python train.py --rotation_deg=10 --num_classes=8 --lr=0.0015 --adaptive_grad_clip=0.1 --epochs=150.0 --warmup_steps=2980 --weight_decay=0.3
Rows from block 3 of a small segmentation model, named by matrix and row number. Each number is 500 + 40 x the weight over its row's rms, rounded and kept within 0 to 999. All counts start at 0. Numbers have three digits each.
After each channel's rows are labels from the 100 images, of 14848, where the channel reaches its highest value: "lies over" is the class under the peak; "strongest on" is what is common among them. Only what is clearly more common there than usual is listed. The data: single toy objects rendered from many sides on busy backdrops.
# conv: 3x3 conv (model.enc.1.0.conv.weight, 128x128x3x3, each kernel summed), inputs 0-127

conv.34:501548468461489554532527483509519421455486460504535578521454554520498474473443543417436572571456503511463497519538508524436455449499516460522507513524616576520569499481456566533509508538507458452469507567513516465529472446490489456486590498546520513485550575501455528528519519447490492522441460577544530519462443546465500549534530560498516492482481489532458458435497524513487450463458
lies over: part in the main colour
strongest on: from above

conv.13:487517449505503522491484571457497475540478528495550535485507505594488434514502530490462533548549477584511481472533449538433527475544572473544516518527589473499576524515521515541469462557548429508458500484490499521493492386517570473509557542507503566535566563556425498519510475409443514573520485560549525522520498537487444544479496533568550563483512489518481506451526542499523481506471
lies over: part in the main colour
strongest on: barrel

conv.102:592527509551527583584531565536481408563560470460478504568521429477502494506466525486464485507486469546466545482530498433528494574457531592497538507535512528537476491492435517469446462544500501464440544483473490543578495492471476532410500561510481591482473533480388508481457504429479549522481471493498461512463531510495457532498478475482481472504527550502412461503492495499482497452501
lies over: part in the second colour
strongest on: from above

conv.106:498547470455492542490428550532486413521514516442478573504493487478559497489463529434426523497477531481493482458525496492509530450410530500512526513488480525550602447483529473512494473486463551520431554581475519493489565509531501501489546509556510500511478559488517588517484537400441464496461502596530536543575455506554498446560470492463543539469479474531525472452518499483437431493443
lies over: part in the main colour
strongest on: orange

conv.67:442569545554509527563521494467549476534409518476500511568483519546569511464466511448456547491512499530539452489519541542441448502541414510469509509499540523462519488504552552497530517519514519425571525496564526458585427500515538521499540515463539520495490514498442499451566535506488496473468517510536512566490571474474534516562530616594451507522514559469477514514457467551569507459516
lies over: brown part
strongest on: from above; flower

conv.48:557508490486586491521572451483501501544442473508580448539511474514508490511473472520467523555497479561475494576517475504478430544523535503465453493502524527399435473477425550440473512491568450482501481422521508525518466520545483409456529586423534569490499551529455512555535527472515595467490522479545511513457556520541492527467540494549503464513452521521471483543440513561536448517492
lies over: dark part
strongest on: truck

conv.101:463537529531577504494588513461500512528461469507573526479488512564526470488448514522477605543524474542501469544473433540516467488475505506497428500510533496409530529536457528496473512501525508488477632503501573529461433427520515438454546510563520494507566522489429500522483566428478528528437506560498528484511496510432535520513480483567527497548568472516468512488478417510531468439488
lies over: part in the main colour
strongest on: ladder

conv.108:492497442481532554531475513517518426492461474447478579488537457466514472479470510444439518548371499528411515461520498475509541476509498453538559505523537506523550508472475475585462495489476497470453545569468531535451483440517485500499526509550532516455514556492502539510477453418492501483398449530498492478493526560443459517513526490485525574505482533473471443438483543549482397482408
lies over: part in the second colour
strongest on: table

conv.111:513476498474518502492516487429524533558536538442518527510613493497480462522504472514480541575500520528469517509501424494471515574506538491550466526517487561439549505537401535556469478488579478522511489450489481542534578498483502524522514548517561590533550498570499447464483466462464584556529466548559579529527476503490555516454507434540569529507466540517473561461453534480480497444458
lies over: white part
strongest on: rocket

conv.54:475495525499496485472509485449479528443510488458590541428442593504512412537563522488462550470467499516543512527468477490438545483519552519501501526541544468525532546476438492530434497539522436463498482516503513619433494493439537506454518477470471530524535474528484393532491487501527506505513477521584514539550512531516427561475502446492535536513572535515492501442461409495571557462509
lies over: part in the main colour
strongest on: orange

conv.103:561579447508467480494541526531504462478473551448503524470454480490448537498461509464486504446471544513516451520488524466438530470495494489378603473550495555517439587539484463543520551437521487523478503537463412503471512475497541493474460491493518496544533501433474497498530500565496521472527538523564476598557435518493484455477473417517458503459574461504551524541549419484465465513526
lies over: part in the second colour; part in the main colour
strongest on: from above; robot